Weights of a small model that answers yes/no questions on an image's attributes.
Model: 11.7M parameters, encoder arch pvt, encoder norm layernorm, encoder widths [64, 128, 256], fusion encoder layers 7, fusion encoder norm layernorm.
Training: soap at rate 0.0019, 3400 steps.
Rows from block 4 of the image encoder of a small model that answers yes/no questions on an image's attributes, named by matrix and row number. Rows with one number belong to one neuron. Each number is 500 + 40 x the weight over its row's rms, rounded and kept within 0 to 999. All counts start at 0. Numbers have three digits each.
After each neuron's rows are labels from the 100 images, of 14976, where the neuron reaches its largest size: "patch colour" is the nearest of a few named colours to the mean colour under the peak. Only what is clearly more common there than usual is listed. The data: analogue clock faces.
# gate: MLP gate (encoder.blocks.4.mlp.gate.weight, 336x128), inputs 0-63
# fc1: MLP up (encoder.blocks.4.mlp.fc1.weight, 336x128), inputs 0-63
# fc2: MLP down (encoder.blocks.4.mlp.fc2.weight, 128x336, transposed), outputs 0-63

gate.19:538523482532567424527464471473471478551528539451507414536519557578551514504482551522502554546520500526476493494568550553529506542550458481568411532492432489543556508495493565580563508538455485
fc1.19:518454525477514476498500492472475487549530482478533409443505483463442470527474474509507590516509473498453485510502566493509422512536586556479511465519568450450511436438529521468480555457446504
fc2.19:478458483500477548479506401509594550529544477511551527500549460462476522472555487549449554502538509540522583561529489488527542578549486476502499457508509450477364554533520476468518512449484526
patch colour: pink

gate.26:479444530447487480492513520533453527497562510514533512550522540520449549542501542465430478461502466531493567518493477477397460528543511479464468499515519529531493421498502497486562446489437419
fc1.26:558439442497459477541561467500498476517532540494538530549487597493453566589549517563496489505584475481449439480502459483535464527530509615525486558531493490397422505469433471536497463510526574
fc2.26:472502515554483510462571588534485480536564480535477431564550468458575482495463498603560499526500470501514466554535553564473532503527473474532510456466537534499474507505560585544461487462577503
patch colour: grey

gate.224:428479518545484503524459464468535482517517568494496498503554532515536486575453427497543512491520503464509523560472553381589512513497547439499505543509464451546526483519523485476468530534465570
fc1.224:539553529578441485494451417533489538439510453474497534525554495578524541430537434571520473447505550476490516457436520504505473519509483554440536512493447475426558514481493484506460475471523439
fc2.224:538467463439476493594452488540451529476507553537504525479479461509471467561480482531551505502525433540560581484518530438478492481518472491502531602521516473488519498447455515482477532477515477
patch colour: white

gate.236:560540488415500431420576434481534471462486472471413484545488478469518526484520517510532469461514508498461475533486555477530488508482513544503510475498450558477374540494420511513535511419433525
fc1.236:488452509538548544499411482406518411452506443489522496516510476477556457509497542469510578513435554501404534458458504519531490562589510502483517521508511500500476515474551467491412588439410500
fc2.236:433498514467546504532570539514547457500478549491498515475538461454517371483560443469482539532519454419596470554571507487433545543538480481445523519526492525526513449507496448444495502467478461
patch colour: white

gate.197:434469470520583501503461515504483494537508518423489494451513515454498496466416533436494496528487553495550606477457474524572497523503545478500499477432548564521544483543577454510533563475482501
fc1.197:535478533455503452499518520415477499524515514514426478535460590500486530516471467480508454522496443481459493493528577544487477484510445433443460510544531473529472445587570498502520518529536448
fc2.197:463502501476553507457506537466486570490472469486501482481495466462543503506467489478454488527533443511514482454459526503451547458539391528446479527518531482438514572529526485505485528467472612
patch colour: black; white

gate.306:484492484452629486540507466533534545476512555411479519490487487543463483533458496467469479479498441477492501518525547512444499533511447480512435489501482546435493609455510451547457540483495436
fc1.306:521501510457454573508573495498510486612464532511533519502543527458536499483525453468507480494522464542522544571522477534435505508493482432619477539423498533548527527531432490487555512462586502
fc2.306:543611543512527537442571520429454503471477468556498484484468511508467483511426547542600500546510439532481548534478475498452455544483517548499493490533453459533493488513541458501496522510488544
patch colour: white

gate.229:488507529518481524497486462504531460520497505479480494523500509532527491557565434629485466442436468517531589535540387482537498479473537523607522585489447397476436534553525496460527555484494504
fc1.229:525491502473573526502475564456574499503447529466506457493495511489458502470481518492434580516531489474569557530474499426464505500456479564498486437513517545558537496478471537505450472489446424
fc2.229:540479547525547551498494536520533556569516491488496496483528476534515521468472503467424495464470462510401511483500453517446524499444511520560473573531558519498456470457545432515517506438554450
patch colour: brown

gate.195:476564518528461551455456529552540527424518425483509519490406558511431485489553495488515514554492492502457430537461484548508390530491517435469520547470519394557468555514453520507535466485527445
fc1.195:487473485471426440450523535532502555484548485473503442428483497506508546532513505508496512497474491500423563506429507465585523418414486466499493466534434537495497482499619555547470528493512540
fc2.195:505475569472474469484400515528469459553559525467531502525490565445502487500437535485485556563483535488491515503582519433398560524529488530490480404576536490450446537478534444428472549476448471
patch colour: brown

gate.248:555486493570519560528435571436545509499566500500462506500489522570463539553587487460484515495536418541519509484494531559488534545485468457492453441513445459516450506445502579537539512503513534
fc1.248:510455455563508448500467482506483531485500517480449541549505528574549458543486552496498407521504412544455511510465454502512491497424493516537544469430512543558505487496484533492542428462524541
fc2.248:467472555504492501483498516462513503488433483470456519486497470443524519545473519560561506516421537565493449491476451535485531449505513494519581511431544502474510473522537511590486511558444543
patch colour: pink

gate.40:491499531431522502562506489465477540470495491491436549443515557539566558480572473544481526448503435473470460595544422547499549562516504510489476504481524478552578494459494550489483438457499537
fc1.40:513431492499439553459562587474497432560488506575622483502460502442532531453454458494475489475483462535489515521479489472522484476478521419447516468488563485547539433559469538526541465573447513
fc2.40:466496498541457492486516482486554533528484453493554478469507458456432484484480558497518444482500552536466477562501530382546470517543477518543476444482519517537494604458428501507530465487505498
patch colour: pink

gate.235:478468514487513450564480509520494515448500539540512461480446524514446453518607495481457439491406492526507496449474512481518504482524480456568455489527510526509532553497509397456499474472524492
fc1.235:464481539449454440530507529542478516552467491496499450478425505542529509521487518563531532527461583488495574420478482495572471550483543495443553522543490563546516485540456521431456472520559482
fc2.235:529428472487481602449501569574490533501484450517488545485493457521485498582517544479550534512476429471504534487492464535513542470463473521458472553461451458529506532597545521538498524442398522
patch colour: black

gate.297:563522527621445614526499493517505487549532482496488514475525493486465531522509495468533507476479445499505476476522527517442492459473526455499539386607486483450419504510523456490507509507524543
fc1.297:412491492461443435520457512443503502530484535535494504540522504474514504569519576487507486569497478542536516537406501522451490473501524496530450470523495497572507562539594452517566482555472508
fc2.297:444461444508519495480445457443526543534510566475529523489519538484525511541587441522444487592477554457487567562446511472468500413461489503586474452493483493548472443506485525440498452560531466
patch colour: brown

gate.111:469459441496444479489611494545538484489515561465528532474541504499555613536554451545446467514589507519466446522435510529536482531516489511514466513525520533450461432478474548555518512500441566
fc1.111:477525519517480472497526463522520507482540450468492522515499537463543483530518503551493490522526501496457465555490480551432557501550457546517446514488465451531496503466529493475473519488477518
fc2.111:554494483552409568471540530513435478489527530484566515448483548529543564488431486420553483468545450521506532494564506525482375565503499595513544439555490515479453517518458494522517542479484568
patch colour: black

gate.177:432485497496505465492549420495511526526498425549513489484482456426558478458389495506478452514507520537511463555508493484565530434497497612554482447470503596484476551467448488520512509434528489
fc1.177:468515507525478581471487498485549539537432435413488508498503478506481470497528514554531488524436404509430517566528542473534475505437472507485491506514450461565508494575494447515586460523483477
fc2.177:503517544478472538488506490445426545530460547499483430481523516539507473548493500520496479428515451525456510467512481439597554521482546444559487508532446536475519568544508474434607431558513492
patch colour: brown

gate.178:477514524520460475466547483497453517555461546494500504537532505522418508534535488424567545468498446508443448455577497518422533420540504443459499487522513419472500543520527493512469518473450596
fc1.178:486516540513522429493559379477528470502537544504447471565557538495565549527389500557502489546450534512494537499527482496488502473538466442510495493531559622470492520487541489456532519460520543
fc2.178:516510473465443524513484489453434498513553508571448490569572553470539497533495462469534495557524543473520466504524482474457481477453511481493543490564511422503565480546494551482480525483467534
patch colour: brown; black

gate.208:497518501467449471447561496464494487479486486492497517556506440510521489568483432471495453464460562471526532497425498521498546533507430479486478593495426518433519558381413539494451465530503465
fc1.208:441540516448511562425465515528558547523465539491565481567521508516469455519516484504481571489502483571474544576504518434499532491535520531425538441595533523475479509570407485572463479488515437
fc2.208:537535508388483484522489500496505515515533489591494527516479497439490511526460489501433528476548484479510454472528447457500483424501503458531550482466425477529441540568454514489504520539513495
patch colour: brown

gate.55:479511527538457559558490483425462478415515545529503462592467469469451482515520479456491455557532508485473447513526497440517572519500450514454512490483539456507466515447504426444536545445452510
fc1.55:575497540560492516550502479552509489420520388416530535474473488513493502520454531534469478496486564440515481538456443505483460482463429539453470523473514494504525505561556486512514450477467499
fc2.55:583521544496574574489495492492511503522551449555439514549453441488489406462506474486568515592501500469445535546488567497475506516400495550532504466479555448538488431484507521458510453491533464
patch colour: brown

gate.207:587455479505486413515451488522562473490508507478541528491471533512498502467444527509534482529463459453557531483535505454494523471467437519590425520512485414526434466539441463537489523544495557
fc1.207:490484526506487507471554454555548518516469514518498484489477506483444532532495492475485594479582508524505541439536451432396531410495575427514456512511522538485474453558443476521508492459566466
fc2.207:530499493519535508494577517508431546503490404436527408448475564483468500522445479513489477511494506543457524541514566443471479541512491425469512559562432387473441509531526540544544484509567447
patch colour: brown; black

gate.266:466493514481506541477456503462532469440460464422481503476566511538531520484497486487540496558472422448544511433548451558510555474496455446405538446492522468477497469520574518507478506505545484
fc1.266:538547460492550571471528550482434545478468494499510589476503550434433519511507477494557469503433544571566499540615511490521547474451539478540523527488518509515467470484470497494483562436499526
fc2.266:597524537527536490523481503552532522468549416529536487572479467503598494528525484488458483541508433527505472457506466542476492522540454523477565448447499524488562520516548440451557414463460591
patch colour: brown

gate.76:444552477482539520465556592505506530558415566488469475488448465455420501524438563513474483479480531511512437477546504480552541535461525521509450484429581486525493549515506464551492492430439514
fc1.76:521490509516521525509485550463537521493534450483557539549554466514546543480521520521569508490476488464562471493473464517520561450490399481532557434527545487516501464503496440537505470526465447
fc2.76:491413491510567489478567456452588490486490548458391439482524553441503485504519505464451481538495527537426502473479476616466510526497478464512486487508483490489530489492474537498573461510465526
patch colour: brown; black

gate.18:509517543496471477504522482600513459553465524472504535440462471517469532509487440459482426544505465502587476509453535425502565514505515563486464506475482491531461547530452401511530501508455470
fc1.18:453481509507492491531454463496538590498481458531492588501504556559582580494495494495474460571504538522583527527459487523484448551583471541529438523462463505526496481517487586531534466436545471
fc2.18:535563405451472523485469490542465479495458544506526503511496492573474542511551561532487545575493546585459466555512517530447458468493514476462487519498544522517489562534434505440492513486499523
patch colour: brown

gate.115:479453500519485499447399448559584487425461453571536566518517456501489420554480504428566462535480488494517518484440498463479479530506471522500489544549498515529535434499483544475518471472549488
fc1.115:543459494508511529463541452484478480526498522495492559452451480566518497494434482512525450484508541502520453463496495574530406497434583506480509501478529561455473502477565473504446582574499513
fc2.115:518413504522527394475496476527515512510535481465535479562511487520585420552505478491519510502513480449483447500574479441415501447443458514492455479581530553526518471447459554493522500541520568
patch colour: brown

gate.186:483505484487535503501458503518505559457480487557492520455439507526560505496546555494495506469440563518596417491506461552544439513433421541543461489567459519516521516477547456464484476503575525
fc1.186:579503510572420587521541502461531496502545497479527452521544495506461447501484521476566516543426512551470534477482525540484546478517470463513512480478491509407529448463491535573439455511474532
fc2.186:466524513439499387463483471501467473510554469494533485501482522512540395506505472507483508526526547495425490462428541491461500457609552494526572463482495559507499560518470513497474545472412528
patch colour: white

gate.192:536472479430488440453462470467490482488549499493484555496493505453454489515432494501508532503464553522553465463488499489463525525544530523545537509482478465532563558489578471546480521533470456
fc1.192:476560532556544486544514470478479522483484526483537500528491510464545530515534515507513408503480407472527489445535501527579489401476425489533469448533490527438504548476510509424456426514542518
fc2.192:525444527577537508496484460509525474461547475488457459495447542501458539495491477502535449524448539486511562517393519545528501486467551532458448507496535492502553467476503557471555476511559421
patch colour: grey

gate.79:495480478510519428463486591478512451499479559461489505468540494506504456557592461422524451494535489498577534508521526523501457532464545509522552483487441499473510432530540493569490493597496472
fc1.79:509515458556531511485570502524488507521464529433559488375528544520484481562472540584539479579504444485494503470514527557527510449588494525531453448541442517514452570498471513473515512486482416
fc2.79:523491473544499541540491498517489563587517464526542496463468447532524481469391503524508530533528491472442500503555481526473481496528461557574528449446517452580521546482534493417533552416509535
patch colour: pink; white

gate.106:486512470550518475464537463481523560542459562475438400633510452508439552498531572607477453516488498488513501550499558441518512501479465549523474425544474604523499479524476491524523541481530466
fc1.106:458506461426419463396516492495552527526467433488494388541485516482467473497480519534487521499476493507471440553537530477538487547507479595440532476458520552481493479513456483502430481524536486
fc2.106:463481559555516539539500544492485532499543550445478527545513494497487524497535518533404587487456530535486484548465489400461478496528484558480462418527509542527480519453440477495560475435505505
patch colour: white

gate.93:548589500540471515511537436554498420583474514476457414530526520514465521475465459535504529545449441561526512517554552457600516507481505552443506407536478541502477545442496447479488504459419522
fc1.93:602506494528503510477480493451441504478562482531455478484464511541469577491576519573530560496452483436477451523453441492488501517544472547544518438554501510432485480458427510523536501426483500
fc2.93:463481498559475406553491500491464480514525517560532551550501460468399552503518511489527487492458515505552508471546506517491444502517556516538439514470638512540489535585544525431523519532486473
patch colour: white

gate.35:489546523494471556526561489517540528554544545518533581582508398519539533525571452489536474533417464497527437528524475563415471499438493460557512505458516549476449485532398492516414515526452501
fc1.35:607465483496444482531452473518554521482467565483557500449526495540415438477527517471485576517470560489479526569504530433540502513469484474538573448461510477475484516508497510473494511469499545
fc2.35:531502474499515460511524483490475483525511475423534470517528485468509486434500510515541503457505541580514573552498437534473502477469521441526502544578549488484490494513494507587483450522495436
patch colour: pink

gate.120:463566501548464549488506491494453549507508406439504440479503425448528504453531507539516561502479471532516473427531530531566506492478526496570481502477562476440471445459432492458499503500528512
fc1.120:505517547501491449457421497484498534428487518484393526497470500550504516508458419479534478512486441522448499471559481486461573534494448554536492534501535543445437550570441472509536502439452463
fc2.120:473491529569495498514467497429516497445545526447516506491432462505428457582579506463509566543545510490482532485508492477550492490517493597515475494511536533569421454474490484411479522527465450
patch colour: grey

gate.250:500511477553504498533450520549416453543530501478491469500407517455444468490503509569488499522491461475589483516470472500520534484507529480503441464453442445546441487452572485447541501500410514
fc1.250:530484566467512404532476492470545455501518504446458451501519454486507484468594490525484478486419511492474522529513536527518546509501441536538542583441526501476484481569522448498460490507538528
fc2.250:435503573531532590503540516454416490567446508548490530476489547521479518500495421511466470481487452526461487475512435451560467454504523457433491563475490490548501524545465488474533471518395547
patch colour: pink

gate.172:502565514515493484531454547509486555470484415476520496495490538450548475509511482473450506525555461573465535496496486521536538477515426409500485480482549602551542435516505497483513616522483430
fc1.172:581583449519484470543454463519536477510506516433513466540492557493437555493493512516486522499517429564480479486559543481481563471523507474430527478469621490534542482507465608494510505537515511
fc2.172:544493552498454564503514534453523440520452513551534536621527524547515577453577520455511483541511531481551543523528476511510488495527547486497498539517447445539471593409509501535525473522511501
patch colour: pink; white

gate.175:492524474445531512529551480531531526490456553520496489463555528487564469548440511494487501468504529571574513382482459558549497478477526493530490451479479466519510483530525502497456391536448575
fc1.175:428535440485513472429490456469472547493476514534524508463557532486449490487509461486480514553577490583530572530506586520485531515581501538440420461477469461463500466499469434528537510499537506
fc2.175:496408526552512480564522494519466464414494457527537495453489485469530470535526471531459518470511420476515517497474564589469484458495456470554532488481536529506534459485505544547452520539508515
patch colour: white

gate.212:521495482517482505448450466559574531525473553381477493536480482542446494473421477476481494520497579495476462541522530495580547476469511531511514478467440485516506483554482515546456469489537469
fc1.212:471493541541518495496574525521409465467535519424433492473548570514489524453507606461491475533560443470473500483511473501483468486522471539500520502460515467514498515546533474554483557461474466
fc2.212:485533481465507512546489535575496466465572497462503550489535510534446478557461460419529503520484583500466498489544507496497473602542504494517545532452508517474533553499523547558482567491491488
patch colour: white

gate.27:459519529453476506473452551510531461527452449377425533532490508504572531472511534466448476457462491459496527455487487530479578514441520561500464549474527498543467457434470515484544518493511471
fc1.27:519509541485504531516462470531545511495548471508480475492506529446487471441510471423522511492511560519539537477491473538480491498516511448508519464409524568458447517491513538463540476506552408
fc2.27:495474483473499547441506483532576496500519538511497502432468479505492439485540505444521411422525514510566476500578591496524491490543474448478500493470484453433448476488513517480543520459513504
patch colour: pink

gate.99:553591529437573524473560539469482460549470516547535521435502490479488495494503539473439467423487446483507471422435485519487449537493558482495450499417491492513462560507535501487516411442544463
fc1.99:516545541511417463454494514540485438451500482487493546499498593535526475471515479505551498457532585567461467439492479451476486490525491508463563497515446427466543404505507476490391415499417511
fc2.99:546463579537493460489455564426594498499432477569498487485544507521487499429442439435549561536428501470433550508491515542529456514480485444560477539554475512542420502493560550541540539427518509
patch colour: pink

gate.330:519449502509441439545463483543525505443532531455445518562485508479538564540510554541528480526481553522540490448479463511498542406484496498499490460505457503503533573509585524548589524509493498
fc1.330:534509521472445510559493514553463510534534371559571534493481480517517505534536529511569484497568523467507458422558527467566529471525525416427437537484430513554476459533454560515538507500506493
fc2.330:502545544523482544519503478585489520509553479485467435483484508536537388506517514456507507463509523477540517518537475526487420534494593530462532520469550478484478454501451460457523505463480418
patch colour: white

gate.163:509446447572406568494479463499457554438487410494457526520492468460516455519482487480431480493459579506480495465446535444468606503492529490545463573599456518555534500504506525530479495553490487
fc1.163:570482516537605474509514474553590485518496530476438450454527463460514484431493548471446479443499520460477492510443506572524489491537529524548438493507557533525503526507537455525465462494513481
fc2.163:414542518468476607598501518548468526527554584517496476567460535517493492439531468484457478523516503522478555496460438454451518505536515444496528533513454457461508432489423427462541477491483497
patch colour: pink

gate.171:511511543506437509524481497499499522499456561502463466464499534525473537537485509499565505510392567455439519554445443525534444420520494482426546426501543447477539467538541513474532425589537526
fc1.171:539487532488496560421437467542479427522542495492483483502492440539490503511561463541609491518515502449413547500493503553556464488448474503480491522498448491501444452512482465522455485527545448
fc2.171:452474429478460517445510495467529517566492489509525505531486569494461594488380487525469513528519550463428484524481519450545518551529534503489509625459456436438445499532472547521489492451475563
patch colour: pink; white

gate.150:498528492413541496478528460471527484479513459521483529456536461526497485530452502526522568570454538513502497509563475502518556559484508484496456487525411463513518469510472513529526474488456501
fc1.150:539430484484507529490471458468569479435433489524489499481504550482482445481531487455519492486526493519549525560509521529553448555549548540575509495504392528501504424553477506450509528440431535
fc2.150:463476465557505520446538525445526475513544441426502521460470430449484447530488530508546485464444472489496597540489513536477541536532536466444513494521456492501507455495542520489525509540483527
patch colour: white

gate.280:485513516495448486505536580491500498509481486463454535458506525451578574441520520510513477499541440514491520490508552427560535513538546465601565471515447489526469458440517528492441513451505436
fc1.280:477529522487442497508524485462496522468486517514525528477446454434498456529565487471471495465510531552521489491451428542513488594509524513579558515489485502460518509489495571485573496563437493
fc2.280:488505484489512498475574518564512486471428448540482441485532542501559496470414533493525461451532511515504524467562516413470541430473516466503567430499489492486419465491520508475500474498583449
patch colour: pink

gate.148:476446528460467509493478491547549517548486433509567485463479499552514474533533416564617480486496461509553501505459468436491519470460492538522528533521471487541493551482507522463515443495464457
fc1.148:481486483466499500528474487467446471484573481415524491487463514575521486538485511481616486489578420552493533493483483516378573455476432485475518503508503465457516451481503502476425424519523492
fc2.148:560502421497594489552422519514543450507517492445472472481503482483502426501503529483513597458528450443504407514410537376483498516508451462489547502437519525525525593467474506538440518478516551
patch colour: brown; black

gate.292:565512478564534462494525406518502471542531496448471487510440487544511467478462472485541538457516497467501485506429593511460455482490457495487502476477547506459479509498450497427540533462551463
fc1.292:470530487450446505471515480465461527533527447431550480492462503473543491514473531478530500517523577469541466439505431494504566514427443602468502553451487513500483484445416589458435507532499547
fc2.292:491449478467484522520575481480409485521543461503481482446478439480483444553488505440563489509457470504507520605454503516535448495408472393469489521540505494475553530483446490539438537550531557
patch colour: pink; white